python train.py --model="sound classifier" --dataset="drum patterns on synthesised drum kits" --train_examples=26041 --noise_aug=0.002 --time_shift_ms=100 --n_mels=80 --hop_length=160 --input="log_mel" --spec_augment=true --win_length=512 --targets=["pattern"] --num_classes=12 --arch="jasper" --norm="batchnorm" --hidden_act="elu" --depths=[3, 4, 5, 3] --kernel_size=5 --stem="single" --widths=[192, 288, 432, 640] --loss="cross_entropy" --init="kaiming_normal" --residual_init="none" --optimizer="adamw" --learning_rate=0.0044 --beta1=0.9 --beta2=0.99 --eps=1e-08 --max_grad_norm=3.0 --sam_rho=0.05 --max_steps=5400 --batch_size=128 --epochs=26.5 --lr_schedule="cosine" --final_lr_fraction=0.01 --warmup_steps=270 --weight_decay=0.05
Rows from block 11, named by matrix and row number. Rows with one number belong to one channel. Each number is 500 + 40 x the weight over its row's rms, rounded and kept within 0 to 999. All counts start at 0. Numbers have three digits each. After the name is the row's rms in percent of the matrix's.
# convs0: first width-5 conv (model.blocks.11.convs.0.weight, 432x432x5), inputs 36-53, a 5 kernel for each
# convs1: second width-5 conv (model.blocks.11.convs.1.weight, 432x432x5, transposed), outputs 36-53, a 5 kernel for each
convs0.19 101:520534470425496509486483530565558513440433430499582543433381433416479532471548482483459581489473547524505482516522518520549520533427507526549477425421459505509428449445467472534527452467532548490549525499486517557503443442480493487487518508548451428442529485557506522524
convs1.19 108:426458538519516480502441460500526482414495531374477540527494536502492443450431526453531511506469462523491570560512516520468437425491495500408472519569481462485500506488524532473436517513499472464509449393490538495425446570568500557561514497526493434388483483442512483487
convs0.20 099:537545528510471539497463504550503471484493507514551562496364425438491544519557556517513545510460450450533488504505471520503484492460511539547479388431460523533467412522468460484471370381512553469525530464482491499525501472470474451484488465506440441473510530528530504510
convs1.20 102:413460571592536507512467495523533507406455517422489556522446538508499443474434509472517505519463468529540507486485515515483518479485490504387456521569449481527486452523559565469373513548535504485503476453536548498441487592575449512526520512546526497464475469400480452445
convs0.21 106:448503504529546509475461522536458479472511484499483492505481502495531488507481412455494515574537616540369468457500479414455485542508410464485493507519529520509485485499509498502563516551489412408452480542580535523496479515484529522513489497533504517490452364481506527568
convs1.21 107:515530510496533478475436463519475461472436478511492504526480439479510504516512474444459482473492568503428483433415470522404512543603452529508497481490530452492528493530474477497484411463570541475461436517545518496511526499516479486485509532428454530563537497469483481521
convs0.22 098:482492542523475484459479554572432406496536516497517518477462472492482487461463506547507564530507477387429522515489487506492502454516545548492467445453503547534500542558492508515482478472493472499580535530475468469473473476514480530518489489430502511508579546517520532458
convs1.22 097:501451492556549573548463394436538528504454403515455498515465539488517502457509501495475439510465483506568444437484497484483482497480515504472417474515516499487490489471497517529485495485527547528484430369440537521489456466583452480501518540499471494516497517504448478437
convs0.23 101:536499415459499518526498501465602466384454534498514504477421523456462523518500539534551543484526472451532513522550520512495481469510523519526474436462448478526522517487475523485512481451532565555521464440461500512461464463466518478463518504489455461514527614532481518554
convs1.23 104:474506561567509498436510506554532491399454569461509526503507564549454468490455489473484483470531509554543428532502525534501529536447451482430497539562458568525456422479546526450424519569517435382483524511533492517486501587557416492520535518533562512476450459423505495440
convs0.24 099:495496482541567496489452487540527480489512451539505435453505455493540491501502474425449475505497610570408487464535514429492533528509438482414477552558497491420448443453525525528575521594536432390372452542587584480497508550535521478474473502491511531501471479475441488549
convs1.24 104:517481474472521485463430468522447477499443451477458463508510453536569529525504437481477511487492541457434525518463439504424470535560466499530482408438525487480546554484475492522512467470571546474456468493498483486521477446495465415450516534425471508531525515489455514519
convs0.25 101:496482534515494561461444476545462483460519505476531530453417421438543536509556487506477523540507518527423521488485497475452485487503484529496461464463482542537443454484492486538528443511544450358452479549563518493507509487517503513500471456474479484504501453520497492510
convs1.25 104:481521526550561493486420480533492504464426458468472529520474500524527491460472522477495493477468515524496463400420503528450492541557496498464468492545540457516566481527514547502418465511610559484480444479534557478487483526579443448509517535485513528513523485465425472483
convs0.26 102:509530500487478462458476537546531536512421394504542490437447472502510517473404472533551613495524512430424456520508514545524549504389476530528503489429510546468468486481483529576584519521477437463582608527463438541517486447438480492477484542530527450421492490555527574571
convs1.26 101:482470502474511457517485448482508466517530469495469478527555544447493513475518542488465445504495488539474611530468484474448418464539581475489511504526552497426529542520519485494477508425446532544496457438497587493460488505517477487497502503527477468461509495480479465458
convs0.27 094:502471469553565479479514558505505485506536531422392399473590494476472485477473465474462463479553556469474423491503477459517550541419494405388458573598494518499455509485524521520531517503450399399516509507554517425434502559545494481488514493489525532503469528514474485523
convs1.27 089:545530493383435491518530477476474510523462477551492471496430457506542537564518491461491535420453493524487478466460405443504467445518503559620520434404510461469514556483452460498539457441529568569537538501476419547534476438411473470461447483461462491542532518473516544490
convs0.28 103:458510515501474480539520505507459436458522585500425488490513552519448473464463484501585572550533420462534539503479493482481405501554537435474485468529539444514537537515497550478367536465492501509471529520468449509513496493525480516508488494476482514590586476436511516438
convs1.28 098:517495481510519544527461461471535521513504476468528510482504505439484539531560553479514477497527461479557452442467482445505581556398472509514525537502434528546465431439463500535472473554489475499481515548502397519477502527502516512455477546487529535523464534527561443363
convs0.29 098:470479443462469446531530469457449478522509490520426382518550509565513450496405450522508554517479536504497464467547500456501502550507478420371525555519545473448520511491481484547455564565441428509422488518495484489524470477473493453456504537500486555485443467460433514516
convs1.29 094:558504496462470511524537529497465503532519446531513445494610475438529527539545475529492465527573503519483521494505478464497549523554523486527578485439532565416525523507471451544516536481481529515491554601533465499530555463436530478453522479532578518498523502502531510555
convs0.30 100:506521502508516499450465533569487487462473451451538566491463434428493515505496409468453539568540601518327458458475475450482561580526473476523510501508542521526471449467482494514546498532461431465496527558527506513486466491466515507485503510561504493450437455522490515546
convs1.30 104:489510533498518473464384403497507468445436487465526530544463455449485468483436478441487481435427485525448532482446443486428455488544513541493482497526497453462537508521488484465494472449501502475485414422497519468448506544533493529520510501458408461505539478474511486511
convs0.31 097:538472528542512497464539495520451372451502488607544490454405471542528505495443458505525576555544487411440528557526474495562536512448550571494474452421532512513511522493525509558505542515487530498532539564530457506537532496448443441499501485402475551533503521445453558535
convs1.31 098:464397503543529540496467437386517529515395427494451484533518469499524476445497398424466425523480462485511472505531496473535507430479487487480459486530480554500467527426460511505486480460470502506497488481464515497487466491584482442460516556492500503465445537494416469498
convs0.32 104:534488482509535532479491503520527490449463514526530496426444462507547525482579535463456485446516525542531521532504485484478479444510522551499427476502504526474447460503486501497464345483571549493437402476541554458454493504522459501519524479478453460536557541518477499506
convs1.32 109:462440459535529501462486511568500510445431518446391503515471496562512478457436452461480564495512468490492427503475480537547517511456480482475395489524464439508526446419510553529410525555539517446508523491471504505506440510552425472540521500530558512484450507446450486461
convs0.33 100:565518447549562494494487538522538456453465429530551484438476474497530497476477485452460558483513551501380509475573549478514549485466450543507479540476465482488474490451495538570605511561548429483502514547579525502483511519508536416452516524508498471481517562533441506563
convs1.33 105:438438478512494450454459457504522482469445454456429508529479509553532450450428430478454497450490488470418558583482475498445419479530536487471457478460542525464526532476527502510454444446508537491510518467485507502485453478535412395492534544497500475457496529444426499478
convs0.34 103:505514496529526460442477525577490511475414375518503497452417465493505509510436455522510626546535559457372472512532471499523544539450512478517506477436522491507479460469496504573580525533476470447488590594540487520511495460476478448473495520508495469421507476515534602576
convs1.34 114:498480521487503485492438431462528443469476466453500499514524488483571547501550520437463432423478514571504530507464460491459435458538554516477534499503494508475498574518500490471482500446509557537477446453504525481477513516507459473478512529489455461452516519492444419469
convs0.35 097:526549520543551473513562548548533523534540492480500483511564516498534511460473498457436421480537574530458532502460503461503557545481504468468507574579479517511458467472485496516549521558584506431459509538578572468480530569542580513462502521515527517476445526528510437501
convs1.35 101:460477472469465393447486471464493493504479469495503482502462511506516524520430464449461523425459473468486517489468478498472492485473453496524483428405544462458518517494483460472491396431485519496511523471473421506527496482475434469511512488420408439483490489447495529494
convs0.36 104:402426518542472502524498498498422436512457461504445488527517562502451553550506463449472492540536502495564598545504450475503441441500530472478494484469533489527521559555519449508445478413483486506421463520521491410492529486465459536546488471472536497474563443405492517485
convs1.36 108:532500516498482550539491488491466494536565433497527463444503466458532545482569516454486524482526481500550390400507555465531580487456509471499538496477395459539491467496431473515520515540500487520457520523509496482504550481450514505479471504512504533531532547559501410513
convs0.37 099:465467526534478434458549587533472495512506519566506436431501536550542473394393380452564633518554491443460518476453491481514478448516531503437458500511542488413455517479466477443514433531506468504501529546546492477515532511462474494487496487483500478525551455469519502493
convs1.37 091:519481451506529545530496452446521548532503446512485463552539465476509521498482492429395477503513514511530452481494468451549544498439468519525522484485524435461496463466429521522512482466470501527516554479401418511526501469499454482512501489493469447448458521550479426426
convs0.38 098:484530514472441506535518434470530499481513526530492516509446468473419498549493539557530529531419367406556561545528531568571452496522540507514508448430473435527579460516512511556493461405459558564520503493431439496497463447484518495453467524514480525520512536515481545469
convs1.38 093:473517555527517497514503542498521517488491556486533520451513535509442455492507482484491444509507460477519461474510528495497551496439469506466543541548486571558410464548517495409435508525515450482525530543540478530471534555482501523513550516590549512453478446502498414463
convs0.39 102:482500515507496459514503510512489414455575570489455459497523511505499484487492506553551471567501444497498564503489498455379393490546549506475478520506506490522552568541519473411424489529550520480459495502483490454475490487519535543528515480418459541593523534507516473470
convs1.39 096:489494500513517501494482454467486519515441425532506465481489508503523473476511485519476494491491450445554396395491464451472524547462386483490479444496522518479473450510435453544493477547557530464455491532508431486524485465529445459522552561481533527519471506486487511446
convs0.40 100:496525523558543490470477540549500459469476455517543514445448424511508504486432453462439592522550555448346452489522498505470538509403481500497471513484506490479438447472475519566612545548478402428474549562580524500481525536509495467472481524493505488479531536489471541586
convs1.40 100:488483511500504495492465428503524476476440433481492504522503486495563509483510483458466480444472491541449522514438453491468408482530568516515489497476523529468515540494515498487463481403509593512473454442499521488498479500527455415472512547463468503490520515466440479488
convs0.41 097:524506574534516496497561498492408415503521448563533478458490512539523505473489507528537511508524440397537526551521515473524466454470554551478444474474523558493479509498555534552545525475454511500500466509504510475510534508483409424486507459479535539534542513509487524514
convs1.41 096:462437513530536472471479500450476526540430420508455468553513458515518488470484456475476455557467481490538427494530522505551538405484459461499466442535477528514479488455462527476483493461423448536480498500448491510486479483569494455450493530479481496502450547514466464502
convs0.42 104:515456516525514477471530551523476479464440499541507413425475512518496453439435496485581629519546473381460470514504496493567524396482523510430464466496514510436449511479515564566523533518422462510569508520498444475490507499484459487509520504514509440512580500477544542552
convs1.42 101:528515515511503546494482499446518544492472479517478466520536433492520571517545514492456472521453508552565480525504438447565504400477540527528524483507493494501468509429477529509499557486447510603508514501457529527516510485527504471466497516538517505483480512544450416476
convs0.43 096:468516528530545562507487505532482525521438448407491550562502466441479482493582529452422434548568608583425478477473455458534501546523500413515547540490514528469503453485450488530548495527541535479418485550579566496508512496534485504523476490566565464437456458501502477509
convs1.43 099:503531494479505411376399520525466415442497500515525523510479438442500499535512481507525519393418502477448519458461494500444458487517480507477491497484474425531518499542501481455532463476490466411444427491501514429489547499481532520506516491437424474491526472495496501580
convs0.44 098:498430448527537522529485464477418435565557432497403432547609554534503488468543546506470421487520524542563467526572490420511546496439505404378504577554518517476451513529551504463482514480464495544455469475516519449468499523490394434510511469498561546455392524437430494474
convs1.44 097:581484485440422448439490502528419481564499406519505463511476385460543547529500497494529553445508500467470459499506458443502511472501483481518531455453407517522496500482455478536530493454443482498476512508531490522550482461439533491444402472410464516564539546501498557569
convs0.45 102:450496523508471410453555589520469489501507550561511437408488534538510468407380410466583608509529451447464517444435497512537453495536534503457462502522529466430498527490492486448512478527481499523520539531498456496506493472454487510504496505466476450552558445485521488451
convs1.45 097:501499478510571574582514476424512548526486445512471451536558497469520494512521500460433429548505497486517474482492418404553556496460459529533515468512540488444473448474429500548538509482474507539523540500404429510502499477518479487491493508515487460446444499552497429414
convs0.46 104:482524487507519535493447503530487503470487480432505543498453501427507531528465426467521548574502557534399481457487478449443499550512395454511498482497554544577503446485495508503560482504491447434473540555525481519511467480456527486481487482544489498468428386492550517605
convs1.46 104:485528539514544484468422471526498467475453539470501535552452471468498463502479506455459471441456562518447494448417472518422513552594481521461506542584512451504576511527489490471468446467536513479492403487573540471456532581548482509483506486463485518525549471468521499494
convs0.47 097:513532493438439565511488476482560554469440507473535585496401497474457474481565521524500512483460451450545500546477491563538492488469546503621518416461413425489495472445532523525487481464504576511599562465415441578516467455467457538504483523529459459531551497523509501494
convs1.47 103:445483540497504494499440486489501468454533519398504549517472556470441468473438514488525490526414464472477602542518493463449470439488502495434501525546506469519464481517540532423505477487452420485510487497509508473392523585517523576538502482499466435410445445485528445499
convs0.48 097:523520493445508480517533489480542529484441413512505495508514480471485489519437479521543552530491439484487529502512529472599541491485505529520510501444464482493525551478526548572539417424404452541582534496446439501476466467463533489470502503549497450478510549592540556589
convs1.48 093:440518530485429493499519518461489485493485488504495456439486509496457479508437474494450436424447459505487506516493471458520509469487504479514536512496503541464447510504506444436492479472447430534539543528502496496520524502470499485522494434560497458452489453491446462476
convs0.49 094:450484554540455419446519586503476501493479509468526523504503534468481496492344396450573629542595510345383511506449449484559534488499499476516511511508460471487499523516479489497547525440456451502529553541509444502526520488432510530480445470510513448482530413475578536552
convs1.49 083:520540510514470571550538447432564489461487470494494532531485483417492551522530515433395489458462507519511490484487476402559508469456519528540506540487528471463464502488487455499523427446440519577523549476454502524532516517493513531512438445480404434462527503523453445462
convs0.50 101:484512535519515545470504525527484467477495507390456536572501452402463471512535500498462417511516555571460432439472458455459486522526442421456521519487518533493551511495493435467519447503477455523474466479520542500500473514522515529517491485536558528495456501525490483485
convs1.50 101:500532519516533484497476474485467464479486521541540535503443472472468460510489505520507506435428515443413506455460476482419455498554482489474495497470523476468492499547493424461565454489526498430452414476516538444505551503500536531506505461451433496547577480522512535564
convs0.51 104:539526457402464473511546516493540531477474483539541476432481486521534488436457468531502515424433512538524487458504546528469525513482499523475440506487485509491462542459446479537511448473538539547481443450486527461432467489500536483438509532509490522476515569580466416476
convs1.51 108:451436497501520435514569554550525501504509514485452489539555581563499474464404453479473496525538481484441491509481504510562563509480483497515470462502560530475486431505515474467474510489501483484593597523464451551529474493510427482560531486561544472439464458416490490463
convs0.52 104:561533460451472525521502515497568527461401449490515532496477511519468484505515587543474488460475520545480492510533533468535534465502457520543530483467483437452481481484525558531540504501490539568537483456449483543475458470487538478460516547532508438436501609577509487505
convs1.52 108:444461522487461422413472509518527425470528538405508514466455564514448465496448482519539473448489483490486643581502514517430447487478545451451500509462488532474418553511552499434507507477442449484510504482504504486467525555489499505475476471507499446394453449437516480484
convs0.53 102:554494425483529493478509543536503477420458508581556468373386456511537491451513449432508589437493516493507539529538504517529505443486535556504438442464518536465462506445493508494468397494539518517538471482525528514461470485481461470517527502477437474514571515496472497544
convs1.53 096:465390449539538551495494470477553538483446521492414473534515487537496484456458441465460517535507485487526453559497462509574521452441495529489432492522475461502487466410493547534460554536518504479547519475415490525501445493563453488538562516564551500434408538478432442456
convs0.54 104:498504483490526454523530498475469471510565539444466444535557456466463463474545577598549437513467459524554452447478523499417515517509470505428487528534506521480526487498525484453466467467426459531555456439449503443445474515556488477500524495460486572563489568556520484436
convs1.54 103:515512490428460482546523487452493546547478460565535464470476558513476489530487535584573548484445435484518480454498439457496447461523522513532529466477528523435536546520499464555530485473512532539496491486493470539526467423455507505473472455474497486537539491468570575515
convs0.55 099:530493517485484517466468525508543454436520581476515492445451492440502520468516497492535504478491411508489597520452512503441491445566549517503434466530450473547487525522498535433460417496560481440490490495490478510474460477547536571519496488402469480595580500462533487482
convs1.55 107:408465480567538540514476450486535545463456484416454540497455562572492486472461539509483527486505435462534452475452479477487472576432457508452407498521512482556513403448503538535448440583569538466473506484474474469453388515548417452537501529517543528516437505487471497392
convs0.56 101:499531474442450455519566535487528525523500468554493443436532518542533446415358452498534479457437501536479458414497567463469507546505471504446477528492528468462464538465460469537560495540509488509484511496497492465485506467475532493484507538445491503506492530519472408481
convs1.56 111:480448463479548469518528501447475503540501470522456419528575557531522482480449454490444437548520509495471516498515472480505526487537475497539497409459606510420494485525470473532508482447474505537581569521433414537520496440504437428510552493527538477469453454486512487466
convs0.57 095:502482491532477519484470482528489450437517520482506526483402490503473522541448436514539542569564496390411452502508451498479521544493515516543507436454516498543544481485491508551580570530460474468519550530507456523509501483496496449470505507468451517525528480442519608574
convs1.57 083:452460542518498499496442447454527475477421457465533525496461470475551517485499484428481390453436463544508467465498501490420469481537524490452494540522466527511487520510506492456498428430470521501447449503553501492453514555505462465454491558431465522500499489471503485484
convs0.58 098:525535557527484453451483578533496492466485532540537538471426512481502500463476446446537563494522485411483520514459478526561514471558556533546490420464456480488487508534510524463439482438479495524573550509468441517515505467460454518538502470444485454537587460485557497455
convs1.58 096:475484497567519597535503384372552529494496438462462533523476537509496497484479496447445476501456447432525485490479447400556494456428509517479463516489511462471449455442485501526500405472469502514531486405386473511467466507541486517511488496494429414437468518517481456442
convs0.59 102:545444485525526534534493435438479440512537493489479482547553509512510485528544580577487377500497474484516522542565506476526548457475487511476517530498466466488531503511511505470484499449458557582515458459483525446457489523529461446511529474394499550484448557488437487459
convs1.59 102:492488490508417458415500502472455502511493454508518477436446522534475489502436461505515481413469467484497460505512498465506414480486530474509513511463435568496455540502495468468545489500486500486495498505505486474534496482461520486467430507443451480503519510477433577558
convs0.60 100:548497512446485530485539466441432380456561521521531508459498474525504500473551588590564511529460413456519514514488529538500482504519494574520445449490455530563514471492550532513506537499473483499556490464445485502464476495534469396440499484430521562560522494529499534504
convs1.60 094:453448483520543489480492501477482574467409491478465516532496481550496453487464506532531446542467443468498476527554509518523449468491463501477423497533501515518491440441489521480464445431472485518453481534520482500468427503560509449453473526475518528493422523518494498476
convs0.61 105:517511479486503528539524485476496528534521456436441488537541454468478459493550580569488433465427491556530440461515510464492514470464442445469511520493471464496509476493468503520534423428420503563506456442435497439467463501545497512529503468479509531486489587561519480421
convs1.61 109:461507510478450487528565543501435490551543482524558496433447582548507486504449481556549537448486487473476501473481489455483487478490543464512542510431510548484456521560548449471551515476466506539545538510516487520541516468434505497494476445550481457473510408472491541540
convs0.62 095:552477443482546487490522484479447369492599483550518411432540488534565500427553521531483442484479500525535519499541559461474500541472504547417407538555490581491451487488534471455493476517535505486440436467522558440451493529523449375479532468441488589503418501500390456524
convs1.62 087:465420481492544484472492504511476533560351496524425486549502432567562460493452426493507540519502490479510423510522439523536512466522440504549465428482494510498502485453453552558444482464518488518517518519510478551511416422572443414463529531470493506527488574466491561509
convs0.63 093:517521522538587477495481518540538456427538504464521527493531469429522504489562462470452414579519586596440519408450532458393487554536476518477479529573472491481470476485522517467533487528546440414456476510538568502498490556529586488469520501502465525531462502539508436517
convs1.63 093:465490514477493432428420456506485494442422493503493530507442445500512474535418464519485511465454489477459494479432436524388465510540434507486467453478551442488535506497477505518470390455534497438455437486503482465478480514530466471472504517414458505533503493433506538512
convs0.64 097:451483557554510483471515582519471536518483512496494459488522557538541512492491462455510572495576563461456509475449454479485453455528494485447487515552521520442406456481449499499543492554522482486469497562560515465513541541515505528469444490551535460478527449503580534501
convs1.64 092:502522457477489465487510471514512491482534461518488491523506435465526568519532515454443518458481543516514488467485541545539498517502496499527492452471537394488532485470474493489506470472460518518480498459466466498527511497473456425483461475446443463489491508571503467455
convs0.65 099:401487562593542512522514537557433557563466505519459526555548542511498499504509483485559566544577571483443576552505477474479449470503528451510541534527518452455511543530493508507498539543515558546442518587568504484537547515457499529504466452567524460479522381440542518519
convs1.65 096:518515476450423462469462490537483483496533491498503479485499426397516538531543519458445491414463518529528494460493521505498523477440447461488491513480494461526518490468468470482514419455455463468426472472479456492522522503460466482485479471389402473491476531531501439471
convs0.66 103:455478486500515536485490487516479459475537503489502494463479444481531500498503440519512531565527539510345498481526505472449473512497417503454465518511515535508484513464513476515590479527516400394430453537544516491478481496517509486491482486513515543523479444512479535564
convs1.66 106:494493511517556506513458483521458493498418452504476499538482470530547494497488488482462474494484574529446451411444475547414490521606468518508497482526538487494562495513483491499470418451600589501465450500544550496505469484546468439485504520470490542556544496484439485517
convs0.67 100:476474451443428568541475463480456532563439469418434506551488523519484452467513553558507492544495514573597467514517458474517509482501484402485552504455531511468537513501488519533447493435451498529511519503445465531526465395472453493525468479541533505453482495450510536507
convs1.67 096:518544522524483480435492528539443446518582484534536499487565478424453523529506494574516524397479553502494542505511533472481508528498522457486528557493447494518525487509513459500518506470455445437424462525536560387490572510481619542484476406491467510499512526527474493548
convs0.68 099:484511551539493536504476493547475479458466455474526596563467472437478549569488514518514508569514497505486480486484507512551489513520495525558518469373478520548513444509478416460515430432468528531512525520482466478491504466425495472467479481552535477457446499536521505515
convs1.68 104:463527550526485495474456485476505484444476513484542547511459490467464425470479475480486467461411480516497493492544524513463462454481495465446488550557430461493491504535518477380447477490478439457474378447509523470468542555519502532542527508499458427471523434481509471528
convs0.69 097:499426489518520520492489506539428523577440396495417480551535509537488473510529521467430499489531554490453493570562426418573523437451505378470559523452528466436469534513518492502488517471418485563502517515504500468508528506485410485565523479507548467394505471439480530515
convs1.69 099:555518482465426521486493514472439465523585434525536493445520406436529553493550464478511526423516513524484528525538485386536476425502556460497548504440428492487471550497495467510569528467427485520507497493512567448531551473431582498456437439474451477482524524530420470609
convs0.70 102:550529451495471502512448522470512513462442515464513523467421555483488510478477489474539560478516485368459493538520495517520555480483499504567515420471419463501482429470497577524554540474491502468526565503470455556527469490476479440475553554487467432463567507475535538606
convs1.70 102:483505510522477492477505462520571453427505492393472535503458536498482502474500555470475475447510478524486602591506466467460424496488600500455484568505437532521435507447570510484470518492454522537497530487551529481486502597527469512465461530490522511454465500436489489448
convs0.71 102:517518493494481536513442488499505461452504530439512522490445513399489527534503461453556520569535477515449499451471508482443501510511453491516477453516531520571522475483498507483551475503523476404502527523506450537523475486467538475455480494500470482496460478440526495601
convs1.71 102:451521547556553480458436477532523516427422522477501551521454489515489445501463510481458483447456515519496468460452509522421498572543474516467476538566515472538539457494526517490398429514552511450448445530578520458463496574568437481500500523466519541541499492434475491462
convs0.72 098:563566490450493525521533523510504532485455495554543498503468479546548521475544571561500491467456479504568456499518501484532523497478530522491491471466495519502498525498459491527473452433516603602485438446497538476463486477498480437447496515549510503504518575569498475450
convs1.72 098:471455499527513400455521537535500484483490465481462481510533549527491475483432453494508484497506473466465510506484500501495543481472482467448457474494524529505489453530528495451466514486479450416540527498478483538505496504504429476538527510484489482449448443429504502465
convs0.73 095:546558509454526516485446415485480524512534483491562534423487491452518568496593577510500439473451410602598557516451522513477502496516484524514398455535450530549401421477524547455463447477562527430443421475500547510481496510553527485444447448487506493551472429520547448477
convs1.73 087:446477476545549417429446519553468523462451481435430526523505502562513490496442533525537546496513487450498522509468507545459499535496444481445394455529516467598598484474513573515431466531510460389441436469505502502473440532561415460511489509459484513526483525473519549475
convs0.74 098:491479491478477528438452509513517495448514574498533519409410469466486498419522543557545530508489438393499494505443464541512489455504533553555428403493478514516444443497525531521447454431519514427591561481441450546493431452521466511519468470480427438555583479502557517459
convs1.74 090:496470508555501530481441447525540536437487464476502550501481555494480532518455594533535495515433446525562508496440472473464440482499533551460459505538539473517514474442537556498435525546514506505484474445509495505441440568570489528530506510481492495487468476475479465437
convs0.75 100:449478482484498415503543507471503467436465572520459454484457487559481431469479561582559639548521475430491499504486514532553453468523511501461494451474539465457548508507498541564443584541446506544498519495463453478484449478501487492476484503506453504539582524511502519510
convs1.75 099:545527509508533519481501525455540526461471488527510489502597455461488529565599510551529401551511497532527469503503475470566547477471519529527541515537535579464437498473486517470502562526458500523470524540477448511490511501472520478466548523554580538458458501559539461469
convs0.76 098:561545511408424566496463467502495456494501491484569566476395417410478570520558560532484499497408441502550512511533548550481459524493503547554481424450414470605467385456478488513529437441539538470513499471450481500509492476500529457427477480493466464464494522519503475505
convs1.76 101:387448562573548481494493511516521525437466520406482546525446562549492406443402515482515474502480470494473505488496555550474477507511463513424469516587507514534505435516557543440365467506515509456534494509555540506453466585565436507545526519536527486457470469399522475458
convs0.77 095:484519533559494544553472460506515458459481539388456557587500504433453490547502510470498415613579515517467458442475470473510514525527485448535545512476515460533552483477458514502547519518491480496455517542506467486499503493493519491497511512498492489470433552450520483518
convs1.77 095:488543536525488452388431503514521438444483528509557548499438457457445443502505475519498445384430487471512491492499504526393449516514518463456507545494454498507431500511519457426500460475496478434417412500553500429504578562496531519506497493449452497495542472497504540541
convs0.78 101:572513393420473505508500538508584476383433496572562493408394488493509509460501460452491579437473514500486532508533518503522540496497525566523444444473464459484474517439483498531533468512557521509560498485515505538483465490459498464467498489475439454510557548525453480535
convs1.78 100:433431492545536526484489449497529486419478509426408523532503556569484435433398466477478522509528475497457540594522498500513476497459510511445450516522494504499489457430528532504427497517516502470536548488475496511482430530577402473557544532530534485427402534440481505441
convs0.79 099:521533516513485471475503538545504430427487558509528524479447472482507549507502529545553539476482384454494540514505525543464472478528560531505448440457487478545529531519447462471487441477554552539513488474468471460439455463485534510484521504440479513530547584536496494459
convs1.79 101:436491554569535495522521460466551514435436488477470527503460562538479451457468504474443466503496421468528455483500513507505511515438425482416411497539511504499451401490511502479420476536533497411509481474458464520481458536553388474560554563530540501469448466452499502414
convs0.80 105:520506448445500488523515513504527541517485429515485460482533516527497463442484544532486449456443500562532485469496545474492563542492491513493476523528504455473466495513510493506485459475483460528579487432441504486439450474504517510533551511495513521470481570572530429399
convs1.80 113:482462455423487446500518498432457491548508484493468427481517588531502476479407483530511490516529491449463556536522485492462494484504516508522499425438562521415528530535494450541532497470476493511566526485455470536521468422475462494496506470508494453481487442430524528482
convs0.81 102:534576564475454491477496507514478452526563500526555525473465441470501502446521535577506477497396347440527528497462519523522485499520533578519471467464487563530522524534540495473524467483509486513561518458379426503520459441468495476497498462440504549549500528552513507462
convs1.81 106:451425496565560502505489423422484538524445436498442509542508547530475453454449508544484446558465397418522518524539517470495459455474469475464394467529530495503509459478487523514454474474483463478480439419452533499477442499599483479517519516489479492488460491477462498463
convs0.82 098:516518483523502482507512516477466497542536480462366390495575523519471496494440472496454449459491512449480448465502491453427579563467478392397499561542510461496504531515495489510529547520417398464490512504510504443463498512520503463503541534461527572510498520504457483453
convs1.82 104:549496446414454492544522488457453489540497448512496407423460546516538539493527495470522507465510477488439523489478435413458444487554532499528526409324509512461505568533497451520575468450518596564538544528497426531516493412391477448419469530479498495548530491449527523500
convs0.83 102:537553532452451508513513532528493505498433427517564548501418444476533544505522546524514509437420482529548466458499540519515513517488495544529507438409484514531497462492462468523559407396470557566508471441455522501483479462491513463441459519559550480465511546558520468477
convs1.83 108:431465532541508466494518541514493473485495474421496519511475548509482460435407451476503476509491462453424544488496549520516502484484490444422467502521503522520462442529531476411467498481468453437541494460489510509480515535522450513530518489528492462426492429445488456494
convs0.84 099:489489541524503561501422504548449520575471459505540547483420514466514565519557532452485477512473515557520517500505501500499484476506499512527459440469497520554422403549480470466479376432534549480470494489526509479498511500475471487494470453501538468435480407485547468476
convs1.84 093:482488503539537500492455496511452517501509444456493550523457501505516496499467516436511514466520505477506435424485535520502525536485463523474490509525421370569554451505501530479464462504528489460493448442538544510487495533548443509501483495493473485499481526496481467502
convs0.85 098:417452509562542508538485474458428456508505477387371489599609496465440447518540514488464397577577571575542471453458432452540531509534540384429539579528537514487536549539513443447492480498512496491476482516530517452483504515490469509528486491540559553484426558488515501461
convs1.85 094:559557522507405381406498495522404427467519423576561534468481429409468504543512504525516549379442478473503451419468488458476498490514492486505532521430439466477487501527493410471508480491478463459438503518515485478572547470461541500523486464439455516566568514522481561582
convs0.86 096:456492542453468502433506518529495569518447401494510496515484512488519503489422467541544528436510504458495438507470441510523535492471477516505522481454457560440468525481521480496553473484485526514607561501446469546511460439450444536516470450544574459485497452613536524483
convs1.86 093:494494462492526486497497470475450493512544489537501504524520541442486505493484517513458490496472498514490532502512537436486459477511509500521492517521547444453515509532507489496538458460472480509501470456480596463502529481552509524520464430469401464496501509547473467489
convs0.87 099:467527554540502415485522546505474467465495539392423490544560464422449468505510527546558503503505426516544467453433454479480467479527535424470510520520435417435539543531543526476523441427445443502549489473461436455482501493522490528506463430491487488579544533547531515517
convs1.87 099:531579531511465591585532456411513538505506468546546503437421538501456497510529562526491521433444446479550461477458457401533491464457512501531532531463521497470502510476458460541559466499482496548488490481471493504525514506479529517474438454489424434509547482540513513472
convs0.88 098:469476521507513496465491485483497427460540527539493423456462469514517469497475482509495493484475497496405556513518513484446417500557484531416461520494482491470525554517506463489536502579523473467439458502498554444469486508527541537510473497451481559575525522499446486510
convs1.88 096:501449472513556540532498479467487491489428458508439454504523499559549475472497424518470464543491511434460415413487495499491494526553428482484456429493555515459515492491449505519515454489590566491502503522470467489505441421505449390462586577495537543512499502519478495489
convs0.89 104:467540537456459510506511484536477540503438443344505582550469451436450501553508514510470461502490517584503461455437512506485484489493440443524541489418508487508527450461427462520554438459435523527488500495444488514516500456494516511460444492559538468414441498511513520516
convs1.89 105:444559555517524474517496535495467443524525580466550548513471512488464442503508502542513491485435521489450597503506519518454493486543521437455515555533521466471504527565525467405533486481510474499501427504539549450446580573501534574518484414503451409465534420522535484536